From a checkpoint of a small model that answers yes/no questions on an image's attributes.
Model: encoder norm layernorm, fusion encoder width 128, fusion encoder layers 8, fusion encoder norm layernorm, fusion encoder activation swiglu.
Training: adamw at rate 0.0032, 9000 steps, batches of 128.
Data: trained on rendered landscapes of hills, water and sky, 145000 training examples, 7.9 epochs.
Rows from block 4 of the image encoder of a small model that answers yes/no questions on an image's attributes, named by matrix and row number. Rows with one number belong to one channel. Each number is 128 + 32 x the weight over its row's rms, rounded and kept within 0 to 255. All counts start at 0. Numbers have three digits each.
Before each channel's rows are labels from the 100 images, of 14976, where the channel reaches its highest value: "strongest on" is what is common among them. Only what is clearly more common there than usual is listed. The data: rendered landscapes of hills, water and sky.
# convs1: grouped (12 groups) 3x3 conv (encoder.blocks.4.convs.1.weight, 192x16x3x3, each kernel summed), inputs within the group 0-15
# convs2: expand pointwise conv (encoder.blocks.4.convs.2.weight, 192x192x1x1, transposed), outputs 0-191

strongest on: noon
convs1.30:097132140179156110156121121187168146113139198123
convs2.30:163140190129111161124100112164144138114117133161134161112176146112144167200166152124094129135203163151124201130105168133154161145153166134136103157182152155144123115148171124124173165164084143165103173169166165179141188170151101165155149163131116172130157177117188161126125143187184136143156134173162121210202188124138144153156181181080134153114131138102183123179123181184155130163160108126116168167130161155160164153130123172154134121118187116150162155093160157113121141130126165166116146167126127166112145158167187138119137095133093131134155167126111218161134161165109082131

strongest on: sun or moon in view; night
convs1.126:066155185129123136121177082112150161164140140153
convs2.126:132159156107094122147148153140169197162126181140130126104099179172150163120172070156174167163174169108133161176123157133156123157142173138175103158186140145136142147156138168126162154162126102176124187152164158194192142133152190161127094164142147157132161163119162166143136161159107158161145132145164066207187146173152175142127148112081113155148186139117144088120150134146160102162191155079096154134152150139146164171145114147147166109145145179113160181081152117119119184190113130159147113101077136133120124133171152171139126207137163142087152157149194122158126144140069142146

strongest on: noon; desert dunes; terraced slopes
convs1.58:165163152096162161164156161112179092134116166160
convs2.58:198153158147121173126125116219150170132122133144114131132154164155113157165155153114135110153155171128109170143119154106184163193173134111099125183128149162209153165126148097120136175137111169129142158188160173113149119197141124158145148196086147150115137131185161146134121110155187128129163155136145138138140155110149146179119166188120148149181123128108138119170117197163114148104112153140121175128171170223169142096134129152164142122103146104150153106120176129128148182095148174138143143170086142210134152178108135118144164109176146105139134175142101204075156184202127117126

strongest on: noon
convs1.169:157117103157098155115103169171137195157156162107
convs2.169:181129185136127129148094116188116114167130143158107113116150148154102160160182130135114157111124206127123182151127127116191157191150141121141118124162175161178099145157170097127183202198128131171134168168146182121122153172139151179147126206129168205143200180148200162125139125187167120096163134171183129140131151135129149134133165182131131162130139101130182137147131178177169133159125146105135189147156144179127167135092137103188132132147169138109111128129182147120093177114125134199108132141126124178136125151158156169146138136142135108102193127117106105122109183197113116159

strongest on: night; purple alien crags
convs1.50:137166132157123134168181145167069101112075130149
convs2.50:183108144127115128130131071174145123158158142160124067142123097095102136177172114070125162083131178125169167136111133140151148174129106115144177161088149122179131095152152101111156174144152144137100186187131175121164147184163105181144117171135158172079155144171142148155075169160149132102194079158165127104137100116133090151140158166101175086166109147131138074127118170178146122133095111124129172119149190191150162141129138082190133139099116087132119065115169105120172166095201128150079140102137164187119112170071115122121129110136127042100155139110165138137142183167104131189

strongest on: sunset; clouds
convs1.156:146102171129163093133119125148110213130162091151
convs2.156:105130127128095148163154102081159141135134093137108164126169141071128146200119125181159154166182079131160129130181225148113207058072156096176133136137147087082145112122120148147110097117151157155088098106112111114120168140148076086101108106107088105136103096168121143187152143112135195137101142208077143126142206154109139095153128155128148132098133148154111128120179085144106126151111120125053118138084099075122149176135118128095177115105155156110107051145130193143185121140113140111103108151134176096129118139157177108141169145101127090133124122164144182176145109058134132199

strongest on: sunset; terraced slopes
convs1.44:149080104154141114087168123186156119119078128085
convs2.44:153092140164096169164113189135151157095095200090094138144145162157165146143143090173164176164125150105063154110120123097145115135110197140190145115062160158153105113084139157129171151181122123135191160151144166187111082170187125108151093129177079144133150131092173095161184100153122094153154065169118079130130089074103139159117153093141046136168101112129188132119120119117154094194161118179126139105151118143139155149105147189124113097118152166095070114102129139150158195084102145133124133099073179162152133124141147102140071141195085122149129097153119160148105143132130151112

strongest on: sunset
convs1.148:142085155147161150175148144159151121154180150186
convs2.148:195087177126118143124141115187181121164129189123099136128093189139119150153125095158138156138167183090107183131136128071166100179163158105162156131080187162180138145091164135128185176181135124146140189148179177172114105175179156144154114176170116178092181130162193134128137137170122123134177071136141117099128121116109185157097155133157091129147173097117176156103101131112137097166176161135152172135180153189162158132099140107149095140131155142101142114161170077137142158082140131145110169110113155196170133163158088116137126166175165074110164102165129141134134176165149132131

strongest on: sunset; sun or moon in view
convs1.157:126135138118128102164125131133146244132135132140
convs2.157:141150187142139111128131136158124183175152077167082189145150165096146189177141122158170188129219134132136186109171168112158112129166151131121118128131163108134148098113200178097161157174125123191124160169109163110159186145107127134128094163064144152086164141107165149099146059178129063123139124134122164172176150106148160125147194132120150126108153098139173142092139145182169111116167122134095157138115136130106178178073092099142147166150147152134143125119170161176122136136188142150164085150103115143077144154205170160164153092068178103142173113139128124134136141149160149153

strongest on: sun or moon in view
convs1.84:181104181176138145166109147147165149162158130160
convs2.84:174110163142114149117114133174178151194108157116050154106124207164120161171132108133119170132179162079139169142130124106173133154181113155111139126108165162182158172150167158146160176147157125125102210158141169150144128184143164155141073188084182153106163125139158139115112170162114135138142102124125122119098133165126202178127156146114107134175174088112142128139202142133120120086156188088109103113185173180144130135104110101167105116113157120128184123127186092134126178155092174158114152120049138184117104176170132128139136146159167105107154162143152091085159172178139123141

strongest on: sunset
convs1.171:114160057099140107131143193130184124123112107146
convs2.171:166132141127107190103122108146142169101133088171124143114169176155194102148195167145146142172198138124123173162128133120161127142153149169077100099227130154145109186174172147106198156152075135160114162164153188120160145154099168123142119154079112160125175183146158148151146112149167121138147150140177123217155161114126164108122178145061150163134135132123134091168167147166131118088137147108106135177155162155121144168124118140144146097116159134133156120070189174131169201160101169146093148156084186163122171154126143150153170156183115140154144134138176134159136152167165148107

strongest on: noon; water
convs1.14:167171111177132133146133099131153068107170171157
convs2.14:108116149177155092183125160138042128098132111081095107132115166150153114124133079158224137185075151120080146125147147142152132132144152134126074162115137142114153204112117172141157146150126162192124072123147114077161115123062200144055110134098143147100140130125144155078169113154076127100094067130148128082080101107122168090138163118101147101155157098167128109087127149154169130112086140164108148146094163095136189147081068058160144104151164177141147104114112161154097161092133091170094091166122150112130123139159159148160111126192147102173162073131163148105139117149158186141

strongest on: sunset
convs1.47:141092126123096181095091116188161103099082137134
convs2.47:154085167154114159137127149137202158095123183078085130132118143170154139150151105147166153168164131092067178109071133116152109120113187133168153114054171138150114121049133134143156141153122102137183162159170155179138065159196131098161107136132065137128141126111192103127173082151107115127169044154124085079151119058120141201146176115146051131164120140154148114123102100094142113155173119137153146086163124144147150113131138194139127152139133147107068106130157090143130188058122140119137143116084148166133155135134115084120071149195083090132124102153123168125092141117128134126

strongest on: noon; clouds
convs1.29:049162132159147141128128173150150126146180146161
convs2.29:191133147176122134161118126184128162131138105126128151147128129183095131131142136160141141111124171135094145161126101143166108176161085077073147117119124184191164205147163093152132163163099118098145134164156176045154072184144176154099119176076155152072159131168155132094133066140191144092160124094165116097099136099147180147132130140149170124128126108118138127170091177161105153072070143164089147175160127199130148118157076091154129116139152115133146119118187142156138136102143139145155129152080121194097172160086113133165175068108085082150110129181143156076141169172139137112

strongest on: sunset; green hills; terraced slopes
convs1.38:159153148154147164156199172154164137138158112159
convs2.38:128144156151119170140117136131113204135110157126108162114136136172173170151150083169174213159180135090151149162179183096133155135166154165150119138143165143116131148226171173140165143156097158216145137151175154086163163139117126133123095138121123139160157157148145188136122112160086118139147168180160131147176176176114180088138138152129082142111180122127162190159171127130138157150115178116130119122175118126156207172041175123148171120140119117139138172138162124131124165132091158153140133155154160135141087149199170179130121134149162117095144127170177168161126145140119180180

strongest on: sunset; clouds
convs1.170:119167115124082137152156136124160126108138116225
convs2.170:138101166147118163125158175115160185153115177050124165151138181121160199133127141175172167177171156115173164119166154109139146136119170136168118176120152149097135072165159180168179135178158155157110142133157173150108135163145093144137154145193129170122194160120185124102195131158134128160190111196139134123186164152124174131124174103121084150114108142184210131107126118168188130163171139157128135141159098094135139135131148204126142116147186215091104111109140129145135167159151156159126150142101142142111155083177127155158116150165136152140176107153134143171100139142120140172

strongest on: sunset; sun or moon in view
convs1.145:155163165106167113110152128148161214118154113118
convs2.145:148133165156110105098116107153123124111128127143083176116158174107121145153178089110150200165203175136123155126151159131166158127124185157153125148154125111150177119162191160156174173156128068194105161175133186103123188178135108146103108157160161182128170199120149151145107151163153124133118169146171114155172164130138179131213146171108166121055120099129175133120150164175155137119116140099067164123143116131113164155126093099184121106096177140106140166116165162168146131150178152172109115151111107148122143128178201159120168112081109177077164110164120129130109162165092135176

strongest on: noon
convs1.172:166144114163115173150125165182120184149164166125
convs2.172:187120187132114136132109107185133138156116148153109120106159158154102141168180140130109149110155196128124187152123131101187141196146159129141127133156164161184115133161180104132172191186147132164139170179156186125115154181141130179135117189147178190139187174155192180129129157187173098108154149173176108159149158143134145151144178169117134162123131100116181141158133178174165135156122153102122192154158165188145149159097160121182105109156171143110108122132191144114105177118134147182127134129128138190128131141148148174134138138150146096107190159130112114132113186194107115152

strongest on: noon; snowy peaks; dark volcanic rock
convs1.190:178152179147153138167172143173117155156160155107
convs2.190:109095176134086125103170161111124198156093138148180146125094148126163160102118101198145141174147149076116173127166091095139110138104145148142121174138140145097163089167151171180178143170111111148119143110166147164132128123166117154117123134143157180115163157121176145119209120175118177181145093116139092137209108166099194154130158109104084130112114130170197127112106122167169093131159157124118127155151113095129150145126097159134119118178174189069078169086120102144119121155140110150142125097065102111086176113164146158188123183050148114139211097183125159160065128128118147139

strongest on: sunset; sun or moon in view
convs1.149:090116132107108089145106124103108205068142138158
convs2.149:166096123117103112131097127155144132129118090196074134126137129095108165212182105143118148099181141074147140111195149106140139125211119126121075120192173131172117070170148103120114133152084106094091205234137155099138168178075134139136123159091120117109133145094145153124173104141203113087160190166098128178143155078136161124130193158098129107144188109156160111154101183198102138108057158105095157133147124176137127123111153098136153138166160137103184097126156126115130125120109167130124115099101123172118130178169182152149163093100166099109120156143131126143145164137149123137

strongest on: night
convs1.55:115148176155117111138172121120110092135036117128
convs2.55:171120164146118134104092128187148103160145179170127151133161158132089144169162120108157137150161177137077181122127150101192146185159175135178145171147163152184140132168169149115150170171110120159165156163164177153186169170180116153165151188129134157133174158172159125072120153160182114163170154160166124153165176087138148177180153157139136175142169121123155118147108181182144125185163111143127157130134143185152151103130101132177119140091187161118173173148172133120127167083143159164125127143087131182167119162174174129150161128157158090134152160133126172122135176184146137180

strongest on: sunset; snowy peaks
convs1.32:174133110136171195136180148186147146137146127133
convs2.32:130187166173130131110160119130132226164099153117101180131147147115207176140130088191138221136137148107136154146174149117148153153135171145171133194131133152122138107219135172136163150171135141166144119146130141105151161122170146141121123124178134152182137156143144135121148083159103051150111183164169101179176136173124143116160144115074107117105159107157159228129143125165132131147106146141141119143151166127117202161062138161157152115158136162144130198108129184158120153119099147177120136160097160117126093156168142143159110129121148090129168139152196167159140136131074174135

strongest on: noon
convs1.22:136176110106208118086168123102091113110119105132
convs2.22:183085166146116103134122087190127108133144112112139123098101139132070184137132106155121157072081206122184143155150153145182132176184106046114141128089124142195091140139155087167142177151154139129114153169121164078145114177163178146136097196114182159068174103176165131154163133161143153053139068140146144087103093126146170137101179148148123143158141114123152113121105178151118112140086166110147158148167174188143146124132137083146139142185134097117149061121160092127128155140136122143094159129186122164154121176107091097168117099145186045126151097113171131137127149171126125127

strongest on: night; snowy peaks
convs1.79:184154082163122153097108112166102173148104115169
convs2.79:207110153148107118112132075222157150172141126157104146137128163159069149132145133121101160112130198115146154146117131133195102201181092061096124137118144147226129158138159081139148179166114138123131176177148185113168125194143135166154138200097149156075161125145155141125131110154163130093144119117144117121122138106135166182136151174139135145193155100120152093157123192156113126107112149126141160145158149223157134110123125078173123152129155128122157094119188103137138127113140160158136155148126107209131144177130090122147159123121157052139122138134125166087134180200140111130

strongest on: sunset
convs1.147:058121110130156113117140144105070083082119118089
convs2.147:171140158130116089103080139183118133155150133190128152116158143126102139158195151136129158139166186144132153144144155090191166177126163134142110139216139126170121097174171138101154180163137102147115165186144199147156206166125142161144125185141146174111178173128158152140136141170200098107161176168169125207141198109151144147141150171097165151076134127113166130160090178169142148142137141109141186137129157173143118150107167113170120124147151128102167137113188171121086139131139136172139107134124114177132120172148195167167172114089131132135162167123125146170144185180124102154

strongest on: noon
convs1.28:144105100188179136129148146146183152080127168126
convs2.28:172154181114115168117075130168145118137130146175141172118178139124154140179175153129140115161171160120140182150109179111161169165147162133142111168171162139155157100152185138122183167179082144176091163165152176163155190163129152167160158163124130168136166192123178179127120141171173129136155165178175115192169182132147132142169163175099135164093142128104165142186131170179163129149149134109131180161142181163149184163136140179174155129112155138138166148102168169122113137140111176173112144156102122165143125170144180147122130127116122125137176202141167189139165166161104119133

strongest on: sunset; sun or moon in view
convs1.153:078160082131127112102110109120134126119146085046
convs2.153:155145171126113135112094151156122130138178136181133153113170146138117149168174148114145159152190178140105154140138149125173167168132147151149124158212139146149146078166155145114164179161128130161119170183148160145150214146098128159157148176126120166130162202100150162137138121168195093138155170140184130186177181097138154119173155185090162129097158133131184120154106172180147133167148132100146178166117178146115173139141140162165146161142159132125175190105161196147106128141152168178146128132125110156106120140182209189151189103079127140103163165124135143176140152152124124145

strongest on: noon; dark volcanic rock; snowy peaks
convs1.142:158158153158162167148173140167154145173183142121
convs2.142:193091187135124145141160121194131117158144170125099154107098172144145166145166117151113174128140199106117197135154165088199129192174140142161141144097201153174124146132159154137186202174149150159140182158159173155146130185155158155159105201139146187118181143140203136107140124189126135126178078132154115122147142138122160164107191155130118135174171095117169152148119155130152116158144156113135165136183141178150176152089140137168140144141165125105140115126178103126140183119147152152138137110101149183125110171159128123131128167151192078119176129158158123127119170184127104164

strongest on: sunset
convs1.152:118106172163112186148074129110123058129135114116
convs2.152:189103183111124114123116123220121095152142127158093142121109162157140169158179110122133171140152201118135180151124177104202138209166146106127126140163176146196106162147154127096179206172130164166129170182137173135149172181119145168147112205143141189126187181143178169130134146173177113105159130122164127168130154123126143129128161163130128160157181122110171139159121181143149135182145148110139189148156174185157158129093155113187141138153137130121160126131170123124096166109121123186112129116120125193144108158148145154140137139109138076127174161126130136130134177196128115153

strongest on: sunset; sun or moon in view
convs1.158:109114103114111105127136085196099111162172082093
convs2.158:170129158097128124111111114176152131133151120170117127117171165114097158191179142119117151144184167136141165159126164123171171163133147140135113142200141144165120094144194121093151171176151124156116180198132193141171197174106142166140124173115116160146155190117154156154122130173205093127153161153158147208145184102159145119143172182101174147101169136116168111149124184186162148132132126109140179167137170161119158162116153122163147152155143122143162129109176176113112151154155171162101132143127118171141116161164199190140164108090103145135167181122136149187162180166133093149

strongest on: sunset
convs1.1:127169167135108172183081121110143173124155170147
convs2.1:183130193135119112132118105209124156163140126109106142115136171179112150140141120155122161136160186124123198138150160115197131178154106134144134167107196164186148152153183129120192196190128152147129140144168181150117132195151175174120113202143155188122185143186204166103161135198169114094169121146167141102158123118140172152134174185135135141124146101127193139151126169169149130127147161126138164143141146187170162127118145114193152132157179129129130147159179108144126137126145130175132137141135127181136159196144109153152149138121136104142144142146124156130134179205133110147

strongest on: sunset; sun or moon in view
convs1.80:145095147159084140186089135150138141101158193117
convs2.80:167117167140091147175139173160121127132068160114138137127159187182187158161162117148201182161144164077159172151137153131167159173131166140112087153178153166143137144170159175149187158162120119158097175154173193150157188155167155147135090158140139167141169181105155173146136125156152117157142130146160081182145158142151174162178168145046082134157155155155135126184155135140160130143133168118087155160172155142126169147135143161145178073115156192117120159061147168164077163134147151158124104111081137155114092140143154132150157172128123086121135144123131149168127189160142152123

strongest on: sunset; sun or moon in view
convs1.155:132125129138086135134184107075115198096168123112
convs2.155:159090161128128088083155122162137130106150117141086190117133149117172162171186138150170166158175172123184177119153194087172121154146118160136104147211159149129143105159191140138164170169133133169114146169153193087153193173103134163136118167100115170148150166083157164151136099174174124146142147103140144214149171077109144118138182169085146096129172147138196093136081185160154126101108145131134157163158139149126138184082153092163156135138145124141153105112189179152108150130172170151122137100103101158122117129177167174161153103054114128125174123129147149160122153161140154139

strongest on: sunset; snowy peaks; sun or moon in view
convs1.150:126138129101174091163162156114115201116130169163
convs2.150:197137158160114135131118139188135176163113132121074134150179161135113119162160108160142142177144147153080163136150102124167146154144116169102109143134155140194170116172141170184166149160142119166143167203142192108105113194144115111147155180141150161123167140163155156152166136151190121144178112173167119116147145077164181179140163183115151113074112094139158157136108165173161162104122166143117194153187141180150175153114165112133105142139183145101120135151190132144104074100152156151180148183125152187143166165151099095168176162114121149108170126166114141105122191157129168167

strongest on: noon; purple alien crags
convs1.174:150079154149125140148098171164193085145151147106
convs2.174:109130123192059134125151159097161193149093132106163143208121104145187137112137094200167136180137105083110122130170138076105092093110144135102073111136122153103185149137128153154134112125081115125068125106137120144118153107093101120108097104105112117132119125068132119081206082117112155159107115133108094138148113155114140091140132097078065118124140133159134114115112091115132099090162122201082114152129094093096113161127107167120123077153118171083120138057118119184166110155076121129145111115052124098083204087145134132187097155091110146207154118201139148139110106095195188128

strongest on: sunset
convs1.83:153122148162101132194131141154132144097138205096
convs2.83:093167105151148157206120182108112150097108157059139133124131119124147121178111097132191149162182106118169121106116182145093156074103197200146131134147127117094109084156113182111140094119181092162122156118144129148160159105099114092118118106187066106177119117095113098131142136111085130192078081175088114140182180157117147099156101132127116160097125145175140191104185082126139103154153120134100093108105094077099142168156148178078143072135143153147110124100107155126129133192093122098119124154159207097143103101150146083138099112221098137136130119121130161206148108094122160131

strongest on: sunset; snowy peaks
convs1.66:182170106162116161117122117163127173154119081176
convs2.66:198108150158108109122136071202154122161147110171118138134103148145073166129125112125102156072113201116137156143132126142175082187185078034085132125087151160201123163128149059155147170155120138112112178187141168088175119195142164160146135193094147167067167128155165135133123097142157148077147107101149122080110122119143156164149152168138144123160161120116140091149106170151109112102085160144145152160160141200152130120138113052169117142131151118124164083112179102139137121129134148149144154136134110208137143170124076128148141098104167059141129104138148155105143167179150113138

strongest on: sunset; desert dunes
convs1.34:139178145127149176171194153118160139154145157157
convs2.34:160136173165087132110098112171125136168132136176118166103126149112134187171167120128136177142181174097165180143141177084177148154174144161159127146174181124150132116176159141132192179177068123159087186186165168117203190168093147146186104171122120182139177163106179173113101124180134124152133149166162096170182168141112157126172178171112098147144173129139170144140127164154134120136132144110125134120145126143146189147091181122169173137114128129088164135103180133140117126109073143168137149136141115161137117152204185157103124117114177123097167120126176128131141150170105142177